config = dict(
    crop_scale_min=1,
    translate=0.06,
    num_classes=8,
    norm_position='pre',
    mlp_ratio=4,
    inner_norm=False,
    experts_per_token=2,
    depths=[5, 5, 5],
    loss='cross_entropy',
    adamw_lr_other_params=0.0026,
    magnitude_pruning=0.7,
    max_steps=5400,
    weight_decay=0.5,
    adamw_weight_decay_other_params=0.05,
)
Rows from block 12, named by matrix and row number. Each number is 500 + 25 x the weight over its row's rms, rounded and kept within 0 to 999. All counts start at 0. Numbers have three digits each. After the name is the row's rms in percent of the matrix's.
# pw1: token mixer expand (model.blocks.12.mixer.pw1.weight, 768x384), inputs 96-191
pw1.250 117:500500500500500514572500500500500500500500500500500500458500500500510500555500500500500406500458500500472500500500500425500442424500500502500532500500500500505500500546500500461554500457493500545500500500463461500462500500500558500500500500500509500500477503495500497500500500557500500500
pw1.251 086:500500500527474552500500500437569503487500500500503500500447500500432500500500500500500500500500500500500500500500500503463500500500500500500500500500500500500500514500500500500500500516500500500500500500406500500579500500376552500500375500500500500500500475500500517455464500500500500500
pw1.252 107:483498500477556500500500500500500500485500500500533479500500428500453500500500500500500500500465500500575494513478500500539500500484500500500500500500500465500525500500500550500500500500537485500500500418500500500448478500500500500464528500500495500516500445500500500500500500500500421513
pw1.253 098:457453500500500500500500536500500509514500508525422525500500500500500436500537500566500510500517477541441500549500487445500500500500500500500513500501500500500500500500500503492497500465500524417500500513500500500500500500500500459500500500505492500564500500500465496500500500500500500500
pw1.254 089:515500500500500500500500500457593483500500527500500500500500500500500500500500489500500620511500500500376500500487525500500511500500500500500429500500450500500465500463500500575500500500500450500500500481500579462500500500500500500500500500500458500500488500546446500468475556472548468500
pw1.255 133:565500500490463500467478500513491468526500526500500500554468500500500519500500500500500500500500500500500500500473500500500547502509500500500500500534438500500476500585500493500500500500540529500500500500500500423500500462545468500500479458500554500500511543459500578525500500500500504569
pw1.256 111:500467454455451500500434536472500523500500500500500500500500500500500500532500500500500500500543500500500500500500545500500500500482500465500500500500500500536500500500474500519500457446500500500500546500500453603500500500500500500500535500500468529458500464518500500500500476491489500566
pw1.257 114:500500464423418500500500541517500564500500500500500500500500500529509500470500541500500500495500500500500500470500564500444500500500495548500500500500506506500540500500500500500500448536500470500500500500500500500500500485528445500500628500500500500500500500507537524432500500500568500500
pw1.258 077:487583500488500500500500500500500500500500500500500500500491500452500500505500451544500500500500461500500488500500480500500524500500500500500500500500438476500500500528500588500473500500500500500500500502500500500500500500500425500500452500459500500466567438500509500500499500500470500500
pw1.259 124:500500566530517500521500500462517500500500500500500500500500500529443530503494500555500500533474500500500469500469480461500534500478500500498553500500522500470500500468548472438500500547500500544500500459529500515500500474539436453500500500516517500459500500500500500500500500493460509436
pw1.260 103:500500500572500544500500444535500500500500500500522500478500500537500443500464500500440562470500500515500500511500500500431500500500527500462580431500500500500500500453500482500500505500500500457500440500500500500500421500561453500500500500500500500500500482500467500494462500523500500456
pw1.261 101:500500500549500483500500472468500500500500500500500500500500500500500500500500465500500500500500570500500500500426500515500460500500500500500500500500491500500500500500500549500537500500471500500449500491500556559500500500500498500529500500500500500500440500500500467500465501479500464544
pw1.262 112:500500500500500500510500519500500500518545500500500500433500500509500500500500500500512500519500500507424551494500500473489450500500570500500500500500500500497500500500500476500500600439500500500500498487500500500500500500500537500587538500500493549500436500523500500460500500544451500500
pw1.263 085:500500500544500500500500500500500500543500412500500500500500500500484500481500500500500500500500500500600500552500500500500500500500500384500500513500475469500562384500521398502500500500500500500469504476519500500500500500500500500500501500500500500500500500500500500500500509500500500500
pw1.264 088:500500500500500500439514500500460463545518562500571500500500500500500586500581529500500500436500500500500500386550500500500500466500500529500500500444500490500510500500500500500500500480500500525500500478500500540500500469500500500519500500486461500500557500500500500500446452500581500494
pw1.265 082:500500500500500500500500500500551453500500500500500500500500500500500500500500501500500500500500506487500500494513500500500509500452500502470500465500500500500500500500500572500500500500500500500500500463512500500429500500500466413425500500535500500500500500553453500553439447500500500430
pw1.266 094:500500500500500525500500468500500463561521522448500500500500500431500500500470500500500500500500500500500500500572519508500500500500500547500500500500500500500500557500488500500439500500500500560500500500549523555500500500500500500452500500482511500500526500500500500500507500500500553500
pw1.267 098:500500500418500500547500500507500500578500493500500500500500500500500500500495522500500500405500500480500500500527500500500500405564500500450500500500500500500500500500543500529500500427437500466456500577500500500500485478500518500447500470543500500500536500471500500500504484500500546487
pw1.268 124:593453464531486535500500500500500445500500439500500500500500500472500411500500494500500500479533500502500500469500536500500500500454500500547500485500500492563491500591500442500500500476465500500500558500413500500440500426537493500500500500545500519500500500500489399500538535500500500500
pw1.269 072:500500500500500500500552406527520500500500463500500500500500500500500500500548500500500500500500500462500562537560446500500500452500500500546500500500500500500500500500500480500500451500500486500500500500500511500500500500460459500500461548500500500587500500503500500500449523500500500500
pw1.270 105:500500500500545554500500540500500500500500500513500554500500500458500500500537500500500500500500500444500515463504500500500500500470500500482500500558500580460500500500500442500509500500500487443500488500500569500500500428500500500560500500500500500500500500500500500500500500500500500500
pw1.271 095:500543500500500500500481500500500398500500500463525500500522500500500491500500482500500500500500500500500572500500500450500500528500486500500500519500500469511500539500500500507500534500500500500498549500468507420500500463500500500500500500510500500501500507500500500500500500459500500500
pw1.272 109:515546500500500500500500500500500500500500500460506518500500504500473500500500500507442550500500500500500527500500500500527548500500511476557520534500498547500470500500500500500500500559481500500500452500500526500500439500498504500506500500566500535500500500500500500500500500491500494500
pw1.273 121:500419500500500500430492547500529519500506500500500500516500438540483500500500500510500500500500500500500500500500500517500500500500494500500500500500535450500500500500550454517500500488500508500500500500500500500500500500500457500500500521500500500500500500500502500500500500500500500495
pw1.274 113:487552500500500461500463500472495521500500500500500393500500532535500500500500500500500466500500500432497432510500500518500500500500500500500439500500444526500547500544544500503500500500532500486500500500500500588500500556600507500548500500500520500550500500500500500500498500435500500569
pw1.275 082:475467500500500496500500500500500500500500500500500500500500500500500500500500452504500500500488500500385500500526500500500530500500511564500493490588500500500500500500500500500516500500500532456500500460500500500500500500500500500432500481563500500500423502500539500495500500500500559500
pw1.276 088:500439500433483500500500500500500472500500500500507425464500481500500500500500500500500500500500511500491500500500500547500456500500500500567552500446500531500500500500496500500520411506500582500500500500500500500500500500477500500500514500500500417500542500500500500500500500500500500500
pw1.277 095:500500500494582500500500450500500500500500500500500500580500500433500554500518500540500459434500500500500500500572500500500575500500500500562500500500500478512500500500500490489426500564557404500500500500449500500500444463500483564500500500500500500500500473500500500440464500460500500500
pw1.278 107:500484519483500500500500500500500500500458515500500454500500500500500500522500444500460500538500459569456500500511500500445500500500450500500500500500500500500500554500464500500490500553500500500450500390500500477500500534500500500500512500500471500456500500500501473461503500451500524500
pw1.279 097:500445500500500500500500500500500500500497515549500500560500500500500500500500500500500500500500500500500500500500450500500500544535500500500500500500500500500453500435537452500508500500450500500500500493577500500500545500500541552500500500500500500461539447500558500500500500500494500500
pw1.280 109:500544460584527500500500500529500434500500500500509459471612427500500463500500500500500504500500500478490500500495500500500500500500559500555500500500557493500500500500500500500500500529470500500531447500500500482500500500486500513500500500500481500500545500536500500500500500500500500500
pw1.281 093:516500500500500487500455530500500500516567500500500500500500500533500500500500500500500500500484578500500538500500500559500500500507500500423500500500500500500500500500500500518500500500500549500500590500467500500456500500500500500500500500538500500500548500500500496541450500455500500584
pw1.282 111:500471500500500500571468563500500500500500500500500430471499500500430500552443500500500500588500516465500488500536548500543500500500500500500500508500503500500474500500500515500520482500500500483519500500412500467435495500500500483500500500485533500500490541463500500500500446459500500548
pw1.283 100:500500483556454524516500509500500500500500556500432506500500567500500500559500500527500584412500500417500500467500500500500500500500500500500500500500500500500500500500522454529500516425500500500500568500500546500500500500498500500500500500500500488470500500500500439500500500500500500500
pw1.284 083:546500500500500500500500500500471552500500500522500500529424504500500500438500500500500500500550526500511500500500500500500500500500500500500500500500500529484546500393500500500542500500500454578500500500500500500500500475492500491500500500500468500500500500500500500500500560500500500500
pw1.285 135:488500500389500500500500500473500500500500500458500500500475516537436500500482541491500500500500500500500540447500500440480500500500500492500500500459500494527500463500532500500526481500500525462500500500500482500546500500532500500500553453473500446500530500546500500500551500500467500500
pw1.286 105:500382412500500511500500500500500500500525500584500500500500500500500500480500525500481500547537500451500510500500486500502500445500528500500500500500500500500500500500500477500500500500500500500500500513500443500595500446554532500500500500500500500472500500500500500500440500500500500500
pw1.287 086:500500500500500500500500500500500500500500500508500500500418551500500500577401500500500542440500500500500500500500545500500500500500568500529500500500443500550500510500500500500521439500500441500500500500500500500460500500499481500500543500528500500500500466500500500463550500500400528500
pw1.288 109:500430500500500500500507500500500530500500508500424500449454500500500500557500464500500553500500500500486500500500454500555500500500500500500500558520460500455500562536500468481500500500500444385500500500500522529500500500500500500500500490496500500500500500500500500500500500500500513500
pw1.289 115:515481500500500500500529500500500500500500500417500500500500500500500500500529500502500500599500500500500500500493500545500550456449500500500500500515500500500500500500500493500569479500558444500500500500500500520500453500506488500500500526500500500444559500500500500532497458551500511500
pw1.290 084:465500453497544500500555500517500500500500500500500500500500462500500500500500447500500500500500500548500500500500500413500436474459500458500500553465500500500500470500500500500500500500500500500500500500500519490537455500500424500500500500482500500500500500500496500500500500500500500500
pw1.291 121:489495520528566500535528500476500500488500500513500500434492500535500500487490470500500504500500443444483507474460500527500500500500500500500513500500500542500500500500479500532477483500500504500520440500489416473500585511500500500500529486490574500458500493500500473538500500526500500500
pw1.292 089:500500500500443500500500500492500468500500500500500500414500460500500563500500500535500500500500500500500500500421500500500500500500500542500500500500500500500500500500500500526542500554500500500500500500500585500500493465500533500525506502500566500500500500500500500500500500500443536586
pw1.293 122:460455550459540500480500500500500500500500500545500500490500500500500500545500461521500500500524500500500500500500433500500500463500511500500493500500500568500402500500438500500500500512434500563500500500504471500471485500500448500574500500500500440468498500500500474500500500564500500560
pw1.294 096:500385465500500500500428500500500500500500478566533500500500500500500500500500500500500500500500542500500500444500500500500500518500540514500496452500454500500500500500501516527500500470500500500500500500500441500500500456500500509506449500500500456500500500500500500436500551526446500500
pw1.295 103:500419441527498454493500500500482500500518504500500500500523472436487516475500500500524562500557500517500511500500468500533500500500500500483543500500500500500500500480497500500500500500500500500433426500500529500500500500500500500500500500500500557500500500481517500500500436500488500500
pw1.296 103:500500467428460500500500500500500458500500500500557500478520500500517500500500455500500500500477570500500500394500500500500500561418554500474500500500442500500500500500500500500459500542500500500500566500500500535500500500500500500496500500500576466500500500444500500500500500500500500477
pw1.297 088:500500500500491574463589516500500500460500500484584481500500500500479500500500500538500500456456500500500500500500489500387487500500500500500487500500500500500500500500498500571500500411500444500500500500500461532449500500500492500535500500518515436450500500500500500541500491500500500462
pw1.298 092:505500500500500571500458500500526500500500463500524500500500500500500500500500500500500500500484514500500557528432500500500564500561500415500536613528500500500500500500500481500500500584484500500588500500500500500500500500500500530500459500500500500500500500500500500500500500579543500500
pw1.299 111:500500546523500500520500426500500544563500500500500500500500500480500500500500500500500465500563488500500552500500557552500500476500500500500500500500500500475500500500500500500475500503465548500511500500500500482508500500500500533500481500500500500500500424500500500523500500491499500500
pw1.300 096:500500500500510500500500500500500500493370500500531515500500500500500492500500500500500500500500500537500554502500500455620421453500500500500487488534500500500500466500464538500500500500500546500500500500500500500500500500500500437500500500552500500500429500500583500500500500500500500500
pw1.301 088:532500500500531500500500500500500558500584518517500500526510500500500512500454464500500500500500500500500485500500500453500500468500500500500511387500500500492500500500500500500500500517548431516500500477500500500500500500500500500500500453470500500500500526506500500500500500500500496500
pw1.302 094:500500440500500500442500514500500500500500500500500500500500495514430500500542500500500500500500425500467500526500500500500500500500500535500500500512500500500500539500500500500500492500500500500564500500500553500500500505592500500551500500500500500500500569454500500500500500500500479500
pw1.303 099:500500498566476515553500499472500567500500500500555500500500500500453500500500473500500500500500473500504461500500500500500500534500500537500509500500546500500500500500500496500465500401500556500456500500500500500500500467500500496500500540500500500500500500523500500500520500500500500577
pw1.304 078:500500500500500408500500500500500500470500479500500500500500500500500446500500446527500500500500457500500500500500577500500500462500500500500500500500475500500500500500500500500500500500458554500500500500453500500500539500500500500500488453500500500541500500500500500500500414500500450500
pw1.305 117:500500500500500527522500500500500500471500500500484529500500500500500500500500459500500500460485500550500450500500500500521500520500544500500474500500500500500461543500500500500477508452515500500500500518495462500500500500542500500520558614500475500500500500500574500500502479500500500530
pw1.306 088:500500500432500428500500500500517456500489500455500487500574547500500500500513500500500500477578521500500500500500500500500500500500500500560500500500500542500585500500500500479577500500500500500500500500500500500500439500500500500454500448385496364500500500500500450500500500500500500500
pw1.307 086:500500494438500458500500500500554500500500500456500500500500500554500500500500500500500500438500500561500500500500500500527500500510500500500500500500500500430559500500500500500479500500433500500500500500436500557506500500500500500500500500500452500500500442500500500500500473500500610500
pw1.308 087:508515500500500500500500455459543571500494500500477502500500482500500592500518500500500500559500500500500500500500500500500500434500572521500500434500500500460500500500493500500487500500500500500500500500500502500500500540500500500500517500576418545500500500500575500578500500500470539537
pw1.309 090:475500500545500430500500515500500500500500500500500546500500421500465472500519490500500500500500500497500500500500500500500500500500500500500500500500500444500500528500500500500500500500500500500500500500500500470525500500558478500532454500500500500486500500500500468500500500500500489617
pw1.310 087:590488569500511576500466500547500500500500500500464500500452500500500530500500500500500500500500387446500500516489500547500500500500500500527500500500500500500500500500481576500454500464500500462500500500464500500534448501500500500500500500500500500538500500500559500464500421500500500500
pw1.311 081:500447500500453500462500500500500500474500500440500500490500516500500500500504500500500500500500500500500500500500500500500500562500500500500500500500479500500500500500507500500500525500500500500500500550500500500500500500500506586500500500545500500500500500500500469500427500377500500500
pw1.312 101:507497503500495497500500500500500500500500500435500575500500500500500466500447500500500500500500500500500500500500500500516453500500500500500543500500500500517500500500500500500511488500500500500500500500589500500500500534500500500556500521500500500500500500500580500500500500500500504500
pw1.313 092:500500500500500500500556562500453500500500548425453500500500427546500500521500500500500461653500500483467500476500500500562532500500500500526500500500500474500500532500500500476467469434506500424515500500500500500553500500500500500500500500529500500500500489450500500500500500500500404520
pw1.314 081:500500500500500500393500500500500502520500449500500459500500500500500500500485500500500500463500500500500425500500500500500508500498500445500542500500500500500500500439500500500500500500500454500500500500612500491500500500500503559500500500500500500465419500500500500500500500500500500500
pw1.315 138:500500500528500500505438500500500500528500528500500443500500500500500500500500500503500500500500500500505506500500505500500500500539500546519500500502500500500500500500500420500501514500517500500500520500500472457436500445516544526500500500438500500500500500575504500500500515450500500563
pw1.316 074:500500500567500500472500500500500500500560500500500500500500500500500525500500490500500500500500500500407500547524500500500500500511500500500500500500549500436500500500531533500500448500479500500473500500500500563559500500500500500500500500430500526500420500502500500500500500500517500500
pw1.317 094:500397500500500500500500500529500500500500533500533500500500421500500500500546500500450390500500500458575536508500455500500500500500465500468488500500523500500448500463452461455500500500500500521587487552460546500500500500519541500508500500500458500500500500500500500500506500500500459500
pw1.318 084:500500500500500500500445500500490532490483510504500500500500500500500505500500500498460500500500500500500500542500500500500533464509500500500500500500481500500500500466473500500500500500538500500543453500538500500529467509500508500447500465500532418500500500457500500500500486500446500496
pw1.319 107:500512525476500500500500500500557507500500500500536500500473494500500500500500500505500451472500561500456500500466500468500568517500613541500500456499500500485500549500500500513500500477433500500500500500500418500471500500500555500500501500554500541500500500559500500500500521500500500500
pw1.320 113:514500500500500500500438500500500500500486471500494500463533487500500500500537500500500500517500545500500500500500500500500500500456500500500500466500500500500500500500498500564535517500500499500524471500500375500475500500535500500520548476475500500455500500478500500475500500538436500554
pw1.321 079:500500500500500500500500500500500500545500542500500500492500439500500500500500500500500500500500500452500500500500500500500511371500500500500500500493500602500500500535500500497460500500470500460539500543500500500500500500500500500500549500500500500500500500500500500500500457507500500492
pw1.322 079:500500500500500500500500500500570557500500466493510500500500500500500464500500500500543500500500500500500500500500500500523500500500500500515500442500500500500546520500500500500500500500436524500534533500500500500500500500500477500545500500500430470430445500500500500500526500500479500500
pw1.323 109:500500500533500500500500500439500500500500500500500500500559500467500527500500500500498500537500534472532500500500485522500500500504500473444500500500500500500515506500500453468500569500431503538500484500500484530500500418500500500500500479500561510532500470500500500500500500500500500569
pw1.324 113:500500500492500465500500505500530500555496500500500500415542500500500499500500500500500500500451500500378500500500500500437513538500508500500500514466500500461500500500500500500480450500478500500520520500500500500464463500518500500537500500500500452476500477500500500500500500500430500500
pw1.325 104:489526500500500444500500500465500500475528496556441500417523474500500502500500528500530500500569500538439500500500500500500500500552500500500500500482483543500469500500500461415500553500500459500500500500500500569501500500439504529500500500500500500500500500559528436500500541476500500500
pw1.326 089:500526500447500500438500525500559500466500500574500540500500500486490500500500500500500500500500500500500500500500500428500500500500500466500433500500462591500451500500500514500500500500536500540500500500500500492500500543413500500544500500535531500500447500500407500500500500500500500500
pw1.327 081:500500500500500500500500500451500500445513558500500500500500500500500500500500500500500500500511500474500500500474447417500500500500502500500500500500515500500500500500540500500500500568461500500500500500507551515500500500500500500500500500500500500500500500500500500500500592494500442500
pw1.328 086:500500500500500566500500573500508500500593500543579500500500431500584484500500500500500500500500500471513500500500476500500500500556500457500588500500500500560500500500500500500500500537500500500456500500483532500500500497524500500500456513500509500490402500500500500500500500500500500500
pw1.329 085:500523500500509543500500500500500500533500500500500500477532500500581407500500500500500500500500500551500500558500532500500500500500500524500563500500500509538500500500500500585500500500500500500486554415548500500500512500500500500538530473500414500500500494500500500500500545500500500500
pw1.330 074:483500500500500500500500500500500457500500500525500463500500434500500466500500500484500460500500500500451500500500500500500500414500500510500500500500500500514500500486500454500500500500500500413500500500500500500500500442484500500500500554500500500491500573500500500500500500419559500500
pw1.331 078:473500422500500500500500573522500500500440500414500500500456500478500500500500500500543501500539508500500477500500500500500500577500500500500541500500585500500500500500467500500500504500500500500500500500471496446500500500500500500530500500500500500502500500502500500500500500500500582544
pw1.332 111:539416500493500500500500500500500500500500500500482500500500446528500475500500586500525564500500500500500500500569559452500500500500509491500486500500514500500500500500500481533500508446538576500500500428500500500500500424521500500500537500500500500500516470500415482534500438500500500500
pw1.333 092:500489500500500547563514503530500500500453437500500500500500500576518500500500500500558500500500500500500500500500504500547500500500500500500500500500500500554500500500485500500500442500500500449457500500500500486500559456500500458504500500500500500500500500450495500561500500500516525461
pw1.334 082:586500500456500518500564503500500500500500499500500500500535524500456500500500500500500500500542500532500500500500500537500500500500506500500500541500532462500500500500500500500551483500500500488453500500500573567473500500500500522500500500500500448500500515500500403500500500500463500500
pw1.335 118:500468500500500453500500500500445500563500500500506500500563500500500500500433500500500472500486519500500500477464500500500500500500500501476500504497500500518500509500500503559487489500500527482517500459594500500500500500540500445480500500532500500548500470509470500500477500514500450500
pw1.336 121:500500500500500500500500500500500514463500500462455564478472473500449500485534500500500500500500489522480426503500500500500500539528534500500500502571527500500500484523559500567500500447387500467500500500500573500500500500503500500500473497500529500500404500500500583500500500500534500500
pw1.337 105:500494500500507500500500493547489451500500500527537500555545500500500446500554546500536500500461500500465500500483500500500500500500500500500481577500500500500475500500500474548500500500515491500533500500500500500500500466500500500500500500500450500500500500500500500500422512500500500500
pw1.338 104:500500500572500500500515500500461500488484500500582472500500500500482469500500500500500500500543500500500500500500500500500500500437499500500500505500434500482500500468500500500500500482500489500500542500500500500500500500500500500571500500445442565500500578500545500551494463535500500500
pw1.339 101:500513500500500569500463582521560500500500457500500500500500488500519500500544500500500500532500500500500500500560450500500500582500469568500490500500500436447500464500500500543500460500500409500500458468409500500554537500496493500500500534500500500459500500500500472500500500500500500500
pw1.340 088:500500500436500631535500500450500503500486500496500500500500500500500489500500497500500500460500500481506421500546500500500500500500500483500500500500496500452476543500507500492464517500500500444500500500500500486500500500500500500527579500500500500500537500500503500500500469548531500500
pw1.341 092:510500500500500500500523553500500593500500500508500500500607500500500500500500553500500500500469475500500500500500500507500500460500500500500500549500500530500583500500500500500500500546539500500500500500500519500451516500500573500500500511506500500500500578500500500556469500554500500500
pw1.342 080:500500500500500480532500561500500500500500535500500500500500500500500447500500500500396496496500500500476500500500500425579524488500500567500500514500460500500500500500500500500500500500500500500500588500500500449500500500500500466460500500500500500500478500500500500500500453500500500495
pw1.343 109:415500529507500430500500500500500500500575500496492500500500524489500526520500545500466500488500500500500512470500452443500481509500395557511465500500500500500482500467500495537500591466500500475500500536500503500500500533500513500406500500500500500500500500560500440500512444522500500500
pw1.344 091:431500500429500500500500427500500500527538470500500500500500500500500500537456446500500500457521500575428559500500434495435500500484500500500500500500500500538461500476500500500500500500471520500500500541500500500500500500420500500500500533500500500447494500500500457547500500500500515500
pw1.345 120:496440500519436500500500500500439500506500434500500500500500500500500432500500500500500500500500500500500500531500500462500500500500519500500500500500500500497500500489500500504500500500502500500500536500533500496493500500500446500423500528500500500484500500500554500500500500488500447500
pw1.346 101:455500500500544500500555500500606500500500519500500500480479500500500464494500500482500567500500500456504525480500500571500500500500547500525450500500464460500500500500500500500500500500500500500500500500500500500500500500508500500500500500510500500500535500499500500520500481500500500500
pw1.347 081:500428500500500500500500500469500500500500460500500441500500500500500500500485500500500500500500512500495500500500534500500500500500500500558516500494447500500500500500500486500500500500500500500508500452500500500500500518500472500500500500500500500500500500504500500500500500500500516439
pw1.348 083:596500484418464518558500500500466567500500500500500500500481500500500500500546525573500500500500447462574468500500518507500500500483427500500500500565527500575500500565510500500496500510500500500500450500500500500571553500500467500500500500430553500500500500500500500500458500500479500500
pw1.349 083:500583500500463500483500500519543488500500408500500493500558500500500500511433500500500500500500500500500500500500479468500500500496500514500500562500500500449478500460500500500500500500500500479470490551500500456500500500500529501488500500500500500500500494500575500500445500429500500408
pw1.350 081:500500562458500500500500500500500546612500500500500500500522500528410602500500500400500500500500500435500500537543500537500476500476500500500500500455500500500500500500596500561500500468500500500534500500452500584500500500500500500500500500520500500464458500413500500527500500500500500500
pw1.351 102:500500500500441500500511500500500500500500545489469500587500595492461545500500500500500500500500518500500473500491524497500557500562500500500461500500545509500500540483500500500500492500500500500508500500500500500500500549560500466500554500500465500500500500500564500500500500500500500500
pw1.352 129:524500432500518500514500500500500480500500500465500500500519500541500494500500500500495516500500500564513557500500500500545500450500500500424500500528500480500500500419516464500500500550499500500500593500500534500500464500529500500500500500500441500500517500455500500500483493500500476510
pw1.353 078:500529500500446500514460602500501481500500500498500500500553548500500500500500500500500500500500500500500456458500515433500500535500500500500500500500426500500499535500521500469500521500500429425500500538500500500436500518500470500500500500564488500500500500500500500500500500500477559459
pw1.354 104:500481500451500500500500500452500500500481519500500500500500500535466528500493519500500469500539500464500500500500500500500500418528523500500500500500538500500495500504545500500500476500448500500500500500500500500500500469500489500500500500500526500603488500500500500500467586500485452512
pw1.355 073:500500500500500500500465500439500500436500500500500500500500500500455402461500500500478500500500500523518500475500500500500500500469500500500500500500500500482447500500500400461500571500500500500500500550527500500500484563500500500500472500487500459500500500499500500500500500500500463500
pw1.356 068:453500500571500500500500500500500500482514500500500500500500439543500500500500492500500500506500500500473498500500438508500500500500500500500500500500545500500500500500500500500500500500545500500500500500486500500453500554500500500500500500500500500516500500500500500500500500500500520500
pw1.357 104:500516500500540500500555500500525500500500500500500529456500500500500500500524500500500500500459500500532443550500500542500500512500500500500500500500474480500500500500500500500500444500500500455500564500500500500500500500500525500566449500500500500523530500500457532500517500500500540543
pw1.358 102:432532500531500500500500500405450500500500500500500500500500396500500500485500452500500500500534500500500500475479500500515500500500500500500538537500463500500500500500428500513500543554490500435461500500416529500523500500469500439500500500500500500500505528534500547381500481500500500500
pw1.359 111:500500492535599466500500405500523500500563500500445500500500500418500484457531500526518500432500500501500500421550475500433505500500500500500502552500498500500489484500534500500500500463500500500500500500500500500497500500500500500500500500500500500500500517500500500500472500500500500500
pw1.360 121:554389500408500500500499500500442500500500500500500511500512464555411500500500500500500569500500526500500500504500500500415535500496500500500500406500500500500500500517500500500501500500500500500500500500500537500500500500500500520516500500500455504463511500440500500444500500500500500500
pw1.361 090:500500500500500500500500500500500524500500500500500578474500469500526500500478500500500500500500500500500500500500497516500500500500500500500500467500500500572500500500500500500453500500491557500500546592500470500500549500500500500500500500500500500500497500500500500518500500500520500500
pw1.362 084:500500500500500500500500500493440500500500500500500500500577500500500500500483500500533500500500500500510500500500500500500500500535500500500500500500500500500500500469555500500500500500500496500500500465500500500500401500500500434500503444539500500500500500500500500500500500500500536500
pw1.363 125:500374500500500500500497500517500458500500526436480500500500500504409500430463500446500542464500479500500500500499500500466500500500500500500500500504531490550500418500500500500500500574500530500500500500500500561546537465500500531449500500500500500500471500500500500500500500470500526450
pw1.364 080:500443549500500500484496500500500500500520500538540535557500500500502500500526477423500536500500500500500500500500500500500500492454500476500500500500500410588500454562527571547500500500500500500500500500500500500500500500500500500500547587389482500500500500500500500500500466500500500468
pw1.365 100:525500500510542500499500443571472500500491500455500500500551500500514501500500500544500500500500500500500494500500481500500538461422500500500500500500410500500509500500500500527500500528500500500500500578500510482500500569500500474500500500500550470500573500500500463500500432500500481500
pw1.366 110:500500500500488500508500500500500500500500503500423500500531514500500575537500521513534500500500500500500506500500500500500500500500500500464500500500551500409500500500500500500500500470448478500500500544519500500500500500531537508465485500500500500500500500472530548500500500500500500500
pw1.367 075:571500519453500500500500500500486500500518500588500500500500500500500500500500500522500530500500500500500500500500522500500500574500500500500512500500496475500500500500466500500500500500500500426500500500500500500500500500500465500500500500547500558500500500500446500500500552500500500500
pw1.368 141:500500500500500500500464538500538500479568500542445462483447495500500587547527500500500500506500500500500500519500500570500456500547500500500461461500500500500500508463544500500481500514500502491500558500500500500510467473500500500500500500480500518516500500500500500506475470500500500500
pw1.369 110:511576483500562500497504510500500500500472391500526500500500446500456500482500500547500500500500504500483500500500535500453500500500500500531500500500500500500500500552500500500500530500500500469458500569500500500500523490500451500500500500556449500500500500447500500500512542500500500500
pw1.370 139:464578500425500500500500500500500500500542500465484500500500500500500500500495500493500452436500499457500470464500500476500500558540428500482500474500443500500479500500466537500500500500500500500500508574524500500592500487500500472513500500500500500500523500500500500492500500500505511500
pw1.371 097:500452466500500476500500562500500451500500500500500500413500500458500535500553506516494494500500514500457500500500500500525500500500535500461500500500500543511425500567500500500476500500500500500500500500500500500500500500500500500500505500500440500500500500564499429500500550500500500487
pw1.372 086:500500500500500500477490500500500500500487472500500500500454443500486500500516502555500500455500500474500500489500569500501571500500500500500527500500500500500500500500500500516500500470500500515500500500500523500500500500500500500500445500543500549500500500435500500514500500539500500500
pw1.373 102:500443500500466500500500500459527500461500500500500450416500500500500500500500500496500500500500500500500500500500500500500500500529536500500500500500500500500508500500500500500500500400500500500500445564500460500500500516500500500500472500439500500500447496500500500500467500500500551529
pw1.374 095:500500492500500500556527500500500500500500500500500500500500500500463554500500537500530573516500462485500500500519500560500500500503500500500500447500500475500480500500500500576500500500500500488500425454500500500500554582535463500500483500500433500500500500422417500500500500500500500509
pw1.375 097:500500500500500442455500500553470500500454500500500500500500500580432500500478500500522506500500500451487500500500458500461500500561500548500500557536500500500500500500508500521555449500500447500500500552500445540500442500500500500435500500500500552500500500443503500469500500500536498519
pw1.376 088:500500500510500500500500500500540500500500500500500500496465541510500555500500500500500500479500500500559500500495500525500500500500565500500451500500400452473500574500492488500444500464500461500500500574500500516453500500500500571500449500500500500514500459500512500500438500500500500500
pw1.377 097:500587543500568500472500500568500454500528500500480500500500475500437500500500500500500500500500500500483500500500460452500500500500389500500500500452500500502449561492550500528500500500551464500500406500521500500516500500500500494500500558500500507500501500500500500404465491500500513500
pw1.378 100:500500500562500500500451500500500500558500489470500500500500500460434500500500500500500534500451547500500543500500532500525500479500500500500500547500500500538500483500500500514500482500500500500500500500510500511452500541545529500493506500500500500500500500500500500500500575500500472500
pw1.379 083:471500500500500500500500500500500506500472500449563500500500500500500500500500500500500500500475541524500500466500500500500473500500500500500500500469500500500500500488500500571500500457500443532454500500542500500498500551500504500500500508500466500500500408559566486500500500500500511500
pw1.380 106:500500500586500500500500500437500500500439500500500474500500500500493500510500500500500500435500500500500500500451500500500564500500486500500500500500500500500500409503558500500497500500526500500500500577500500412500500553500528466500500500475500500517500500500500500500500500500500500500
pw1.381 105:513555500500500500507500500500500518500448462500500500500500500500536500500423500560457513500511507450529500500543500500500500500500500500500500500498500498500500564500500500500500500500460500500516500500500500500500500500500500438523500500500500500500500500500500500500500500452524500500
pw1.382 096:500500500500433527500500502530500500500500500428500500500500575501500545500500500500563500483500500500500435599532546519500493511500500500500500487461500500500510523500558500500500500500500538471500500552447500500434592500500528552500500542500500500500500512500500511500500495500536500500
pw1.383 095:500500500500500425500500500527500500448500500502500500500500522500574500500500500500437500508500434441498500500509500522500500500500500500500440500500500500500500500500569500500542500500500452500500510500500500500560500453500541500459537500500500500500500500500500500452500500515465500443
pw1.384 105:538523500504500458570500500500500455500500439500500475500500382500501500422500500500494492500550500627428516500500500500500500500500500500500500514500458581525493500413500500500500495500480533500500443545500516500500500500523500500497500500500523500558498500500500500500531479500500500500
pw1.385 102:500500500500500500500500500500500500461500500500500500500500500500479500454500571500521500500586500526419528500500444500506500500500500500491500500500500518500500492500550500500500500500500500500527559543500500500500500500500500500500500500439500493541500575500500500502563500551490500500